python train.py --model="audio frame classifier" --max_precond_dim=1536 --merge_dims=true
Rows from block 12 of a small audio frame classifier, named by matrix and row number. Each number is 128 + 32 x the weight over its row's rms, rounded and kept within 0 to 255. All counts start at 0. Numbers have three digits each.
After each channel's rows are labels from the 100 clips, of 14976, where the channel reaches its highest value: "peak on" is the class under the peak; "loudest" is the band of the loudest frequency at the time of the peak. Only what is clearly more common there than usual is listed. The data: melodies that start on their tonic, played by one synthesised instrument. In brackets: how many of the 100, against the usual share in percent.
# conv: width-3 conv (model.blocks.12.conv.weight, 384x384x3, standardized in use, each kernel summed), inputs 0-95

conv.169:159141171144160135180143094093131099159184098123126043107098133110137134137158074116029172145141133153124149133133089168117099142134055124091113132124097081126132050140133113104080065156145101057108088169134135061143086124128091079171152126113102161128117117122077139126204072152175105158
peak on: G5 (70 vs 1.4)
loudest: 500 to 1000 Hz (64 vs 25.5)

conv.10:139112086101119148115111084136098088125125164085172145068118128163137102138084137170135189112129152187070142128138152106159128175116054125126064127163132100134125133143119133156125136094166101145137136129110134151094170155077134177153100135137128121095100128178105108153157092065121125151
peak on: D#5 (35 vs 1.9)
loudest: 500 to 1000 Hz (62 vs 25.5)

conv.359:106111104158107137123129081149143105110130068109130112152129116096126117113123094109106181118105168079113074135151137141155130163086147143162210164163079122178163096125185179111139118124074121155108138168105107097105158155139106151179082100172150074137159086176114136108116113097086084131
peak on: no note (86 vs 32.8)
loudest: 250 to 500 Hz (53 vs 24.8)

conv.245:091170136180082154141145157143136068186105111094105113106153135136180178151139101120114137104122146146104136115199121135094172102129132084099107100114139104118115158137092153080123145137058133114123131103142166134112098172144169140129111136139124112135135141040163120098112133094122099063
peak on: G#5 (84 vs 1.3)
loudest: 500 to 1000 Hz (61 vs 25.5)

conv.190:122108175125104082130146125110129128132087114166126121149102134134136117106145107108109142129119115090095101061153185038120060065122150103112105112164116116114090157099115146145143119115149136109099059106117174167104187136088145157107126128081067112181161168152137151182115073055150116195
peak on: E4 (28 vs 2)
loudest: 250 to 500 Hz (58 vs 24.8)

conv.320:076144065128112126133081147114148130163120106089162108144121090096105067054163148148135149096127149110123087098163167146074145057198151172147101161167183165133154159094090146105171151042144143137167114105164047151097138140135120171101073146166138101178185116122133060164146142125120141132
peak on: C#5 (67 vs 2)
loudest: 500 to 1000 Hz (57 vs 25.5)

conv.338:157131146179119149120070138136084122162173097106133122110111023076100107147121167157128124174137179190145122116134139112106145170100142139184151105126129129116087150148160135110157093133102120160154130072127176067184124201075128138129153158193134126097147136145149156140176099064160121096
peak on: F#6 (34 vs 0.3)
loudest: 1000 to 2000 Hz (86 vs 13.6)

conv.31:126123142154140090150084090119134119161128110110135168116124122121163063113128176183101127145180126134145153143080112163108152101095091105126121103186235060080182100140174091130094136139112124066158177137146084179141141130169119108087170169102048138119143105103161174132109132159128070148
peak on: F#6 (40 vs 0.3); F6 (30 vs 0.3)
loudest: 1000 to 2000 Hz (95 vs 13.6)

conv.196:116142124096148135154109117189123114098154171156094130078099125112148095088096168182131089111094125106164085146074129112150143169084084103176106123143157184140130135118134113134157122156116145080107121140172115179136126161154070123068123096088091087169162140072135137122158178118152106090
peak on: A#4 (44 vs 2.2); B4 (35 vs 2.2)
loudest: 250 to 500 Hz (52 vs 24.8)

conv.241:093070171163109104067166156148133150143172135139178150145109147150138141094104142165132118076096100131184144162151137092113118096189101148143087170113142126120147125072138108113063151143129105085125167075059094140117111173086087078171080171166162102183099161108188088118153151085089162178
peak on: F#3 (30 vs 1.2)
loudest: 1000 to 2000 Hz (32 vs 13.6)

conv.295:099153150062122104118085187119115124109092072091127166102125060081152177118145163136135158119144108105154120094113150157146042183132144123163083129084125072072129116155116126159134124126085138158085116111174117122117173139137106130168086086223173164152148100078121105108124141098124102092
peak on: D6 (51 vs 0.6)
loudest: 1000 to 2000 Hz (59 vs 13.6)

conv.224:165079138178124119111124160163058095176120092158135134084057141114127163143145158086137145180051150092116111125157161114180169057183110104159106098199114111111170130131131112123110169105178157182157189166141123161151136107093150025082135111169149146137078116149174140158077126168092158170
peak on: C5 (50 vs 2.1); C#5 (26 vs 2)
loudest: 500 to 1000 Hz (59 vs 25.5)

conv.130:171165125119169144159110147127153126153091136126135118126107160145057147206131137162130096159150079113110153096112110141123111079139093079164196116151113142100179150225142149114129133142090106154118134084083202128149097120169130152116090071148116122149141105135168117142144111096106084117
peak on: F#5 (40 vs 1.6); F5 (36 vs 1.6)
loudest: 500 to 1000 Hz (62 vs 25.5)

conv.294:129077155121097116117124161167152139074113084144159168129119116071146061107152101113129086139151114149123228085108071149123102074100159113122154092144088093187146134098078141122136182102150097126046114103111131094083183141166100116100164144140107143129101109134149101141165136115067180083
peak on: D4 (50 vs 1.8); C#4 (32 vs 1.7)
loudest: 250 to 500 Hz (60 vs 24.8)

conv.286:128144153150185176108033117118158137124126100125116119126161153162113147097134122048110086124137120160042157132128117086169103059138081178133117178195107154097131145154148051079122133168070115081153119129131081147126089124107111100113136080126082134118098138115133105188138111142164116155
peak on: G5 (52 vs 1.4)
loudest: 500 to 1000 Hz (82 vs 25.5)

conv.312:163076140092115164102102155116134132091069157103084126173099102143158104137169143103106123099114146115139140138148092129127127128090079079194117139096163140158147117099104123067111166142120106149185123140124170113197143169120076110133204193129086130141088167102165081181158101147090134190
peak on: E5 (37 vs 1.8); F5 (28 vs 1.6)
loudest: 500 to 1000 Hz (54 vs 25.5)

conv.2:109137110121150127069152148153142083135166178114070153158143100097134006103108183140146102126143106148174121148080179107112099028120155074170133115134152164078096150156153122105093069155154088165133099147094103125044125119174149120118126109081121151119165070133158102113090140032092147131
peak on: D#4 (33 vs 2)
loudest: 250 to 500 Hz (57 vs 24.8)

conv.250:138129171160203102143151119175127110124115129156183114093167131139155077090107168148121167150151104125057146158118165125101183106130032116157160098153145108145071171145140117135119162140116118123129184162104144107136170151112087125088143097171080105097069189127086163133169119093122142173
peak on: A6 (28 vs 0.1); G2 (25 vs 0.5)
loudest: 1000 to 2000 Hz (58 vs 13.6)

conv.77:087124144122167157099142069130127119105176140103094189167153051037146105091159146045106114172097123100143147134134125145142111113178141111135101123163040101124136142182096146167093148130126104069101086137113087115059123108011149115170164126073088166153164070185089082128125066146091139131
peak on: G4 (41 vs 2.1); F#4 (35 vs 2)
loudest: 250 to 500 Hz (70 vs 24.8)

conv.81:152143144123134130177111108156103117150153084125099130091129102102177137129090115129125080141166127117051120178077131138201100169096098176130020052139136137148113154111124151169135132109119154133130153140116134148107083152065145153090038129129085156101147029121124142199132156083142134141
peak on: D#6 (28 vs 0.5)
loudest: 1000 to 2000 Hz (54 vs 13.6)

conv.14:141162159137115155102060067138122105128156140107140134078140074100122125136162172154093138135144159109193154156148138146103126132155165178178137150127178114000158083165122136138155095189166138126182146108135146149189147138088137168102110125119109114145147090096140135072152160118124090155
peak on: E6 (42 vs 0.4); D#6 (25 vs 0.5)
loudest: 1000 to 2000 Hz (90 vs 13.6)

conv.62:168189190155156143095127094077142156124164169086119130157056117135136102134114081173107141151133137153206065173121136118140100082120064144138106129187133150106100100160109106136148096107157142072099090113108209140116160124072132080119136134098144148121168182125104052101095130134139147089
peak on: D#5 (69 vs 1.9)
loudest: 500 to 1000 Hz (51 vs 25.5)

conv.20:123104135150157089139136079104112150174170122095091179132099154126122093150158132136080151157111131151143139164167140097092064160096124121122092081155150194143078099156095170135138111128141140085160163118144170144098156148117117134140152163158071198154098079151122125158046141150124154146
peak on: D#5 (70 vs 1.9)
loudest: 500 to 1000 Hz (53 vs 25.5)

conv.260:099153151139092150189142031124087106109097087122117105126169117114179119107128107096110147135127099164135159173159166103149105099135117073172118164137105171157144049110160113137150174071135234113123139165157115122101139171112133082145104137143117066135089178092106133100093112146116088140
peak on: G#4 (55 vs 2.2)
loudest: 250 to 500 Hz (61 vs 24.8)

conv.226:141138139118166123086101122124166128126113111089122138118162143110128078095112119158109095085160084103170188152117152141126139114190165089093078107164106078044166161106122219087147108107131116113132093110087102098102179141080073135051180098077154158139145111133133173084167099098137094154
peak on: D#4 (32 vs 2); F4 (31 vs 2.1)
loudest: 250 to 500 Hz (75 vs 24.8)

conv.27:126083095110095107090101067111117088126107090090176109147106146134129120106131125150072159105125125164104105143107109074106086171141153119180161088111156119197101155196135202135104158144149124091122134182132091131144112164149165114146097144162164138115162149168214141042143142143148159157
peak on: D6 (30 vs 0.6)
loudest: 1000 to 2000 Hz (56 vs 13.6)

conv.325:112112137129146166122111129072115118177104166123110170094118141148128139127122171074190082168150147106105105173137129188181143105112155183143110151134080116109089098151151125130142044143096088110130104158139137123129167103104111094195118137115106128145140105121158072126132115128136141126
peak on: F#5 (55 vs 1.6)
loudest: 500 to 1000 Hz (70 vs 25.5)

conv.234:151146143112137121118126168119137161114110145099157161089132147164080125156132164184137066144138082153161145102132127079080105155177160072130136103132130103120154096123113136131096129155175167048140152089127138134073093098116132130171107135151129136171106080141099071168108063183134202106
peak on: G4 (31 vs 2.1)
loudest: 250 to 500 Hz (53 vs 24.8)

conv.68:148154102114092116079106155189161069164171106124116126151086151126219128166083146126162065082144163122125159056127165168104172057087111148157173107172131182107178125116096169159181189124134132110107110117090157146131104063090166107093175121178102167097080092120116188133149143154110169159
peak on: D4 (36 vs 1.8); E4 (27 vs 2)
loudest: 250 to 500 Hz (57 vs 24.8)

conv.173:165150089147170117132131116153111136049113140149139144132121143108116104148110091081142138178107137139145182100146129132129148155130119134085169193082171131161106126093178140119118128107083119173107179109122142108180074110141088123181105028049140176133160088104087153106143136102155133160
peak on: D6 (60 vs 0.6)
loudest: 1000 to 2000 Hz (48 vs 13.6)

conv.33:130144129204198133126117092139060084162093113130118120168138176114094119141155167061088137174142140099104121126117129122141169126151092151169171141081022158153140119121127194125140135142115096111150133092102100093118123111126134141154093154145126120131126194117191095116108101187123036076
peak on: C#5 (41 vs 2)
loudest: 500 to 1000 Hz (51 vs 25.5)

conv.284:091125113157154116113132160107172163178127140145108068120100121180142126104121088107127143111135143070136128176147114089187103150147140140164062114165117127163110167105084095150122128075177165094160125160125143106105157139114118148123102158159101140053157195132067154147092098133136126113
peak on: D#4 (27 vs 2)
loudest: 250 to 500 Hz (51 vs 24.8)

conv.127:102123174154154109170090124125087151102126095153108102077135168147174165078138148125184103122184106109088122171144108143159083050093173134108128206128103152048132137142094145147126126090164143118108150138095110144147216059165128169140167136164090130200143096108131125190152133144103061122
peak on: F#5 (48 vs 1.6)
loudest: 500 to 1000 Hz (71 vs 25.5)

conv.69:179163070120065182195155099188108164120117091171099088126106132126156139140115128136178144158154079108141185117119057194148169127127085134119136089079128095103101050154201082119115135097132134122147127114132074157091133140098192116125143161094118133070127056160111151107114143078132154121
peak on: A4 (64 vs 2.1)
loudest: 250 to 500 Hz (68 vs 24.8)

conv.58:149092085141130126129097183108125126100112121084078128074070042108179138101165163151157117074141141122129087143188164107143135108161143102147130142158110136121133074106048066129168155070091168156139150146141071159142111089113124095116127124114110144127154130138136134133123093172140114109
peak on: C6 (27 vs 0.8)
loudest: 1000 to 2000 Hz (36 vs 13.6)

conv.53:125133147148164143119194128152149138139151096077126148147154115086168115134102077148104139140113082190189140089103093142120112148131190196145158128138098095062144153144087114139082122181162099070099117140115105174160127164059121121115137098111050113082129077091086148140061072128091218164
peak on: F#4 (60 vs 2)
loudest: 250 to 500 Hz (59 vs 24.8)

conv.168:124152144113121155069059153153145170134169127074155155114116073086107178167129147147196097151102136107194141132144076102117104126083167105100159096086148139085137086148095164119138181129113114117112155166095125117134119143156150129132098167142122108131160101125085070100136152037089154136
peak on: D6 (48 vs 0.6)
loudest: 1000 to 2000 Hz (86 vs 13.6)

conv.89:125116181160115180128159134115138065190111075138124108176124069081132097148107116077108181131199107128105156138133121151145114200079144093103127148063096125154162117160140129142139174082203139097110141130118096112055104169118163107154147087102075098169178160159125134140148156191160182119
peak on: A#4 (34 vs 2.2); G#4 (28 vs 2.2)
loudest: 250 to 500 Hz (55 vs 24.8)

conv.70:125155096091085106161168107131157069107117106129134163060157067088124111154020129077138125079105154085143141175132142139066123123093122169045133129122148109059096077142135080120153086121098161133148104123124095131097194100129115042095093177123099136116134105168150151079133147113107112193
peak on: C5 (70 vs 2.1)
loudest: 1000 to 2000 Hz (31 vs 13.6)

conv.44:129182209160151104130069158129051141068121122143099096083110174125138160117122150103140137117110171094099177157091102112121100135140126113155143155087110146114132123162140048144144065141123126072145134118135105114198100135115154121131175166176154101097154098081148097119147093086156126144
peak on: A#5 (68 vs 1)
loudest: 500 to 1000 Hz (63 vs 25.5)

conv.156:135165143104100170129111121155089133132131094171177155156156116132136113140167119058189138188114110102059179077188158108122169061077136129134099112211162168059077125134158121166200105125127150188154082125143090128089052144160192119124143185135130148137176114142175174122105146091098113176
peak on: no note (84 vs 32.8)
loudest: 500 to 1000 Hz (53 vs 25.5)

conv.65:157139124089132127138121127145110181104143141163149110118150112115117173099122149146129192085121061141147173178111077092085126076159134106057099084099113152148196136096120134156042075096115145162152199146153058129191122088175154096151081111122117095110143148119120151135078139121132151100
peak on: C6 (40 vs 0.8); C#6 (26 vs 0.6)
loudest: 1000 to 2000 Hz (71 vs 13.6)

conv.262:084152165143119148116110108123137192116143118175146151160110205139144141084164135039079114152099102156147090109106107114230125104111143082140115112114056121078059170137115153122115116146074157140121174091109108110160072173070127081147110133128101125152156086128122135111124148118171114097
peak on: G#4 (36 vs 2.2)
loudest: 250 to 500 Hz (58 vs 24.8)

conv.331:133161042136152116103140045084130116137146087129096084118160127163109196085115111157157131137134078076125109115106130132089166106181095154140127106155109120102133098142093135126152165122154107176084093196104101179069101093120148123160068174162106124127134094134193124138135194132111058158
peak on: A#4 (67 vs 2.2)
loudest: 250 to 500 Hz (61 vs 24.8)

conv.7:093147101131144101157026140110105098161146125169149085143124078143161144111122135175135138143117121106091142128094130111153168059144198135124109104065156112075121080103172059134115058095137124121176102125143081028114124091159157147128124132131125101104161113152086124096149122116139146150
peak on: A5 (51 vs 1.1); G#6 (25 vs 0.1)
loudest: 1000 to 2000 Hz (44 vs 13.6)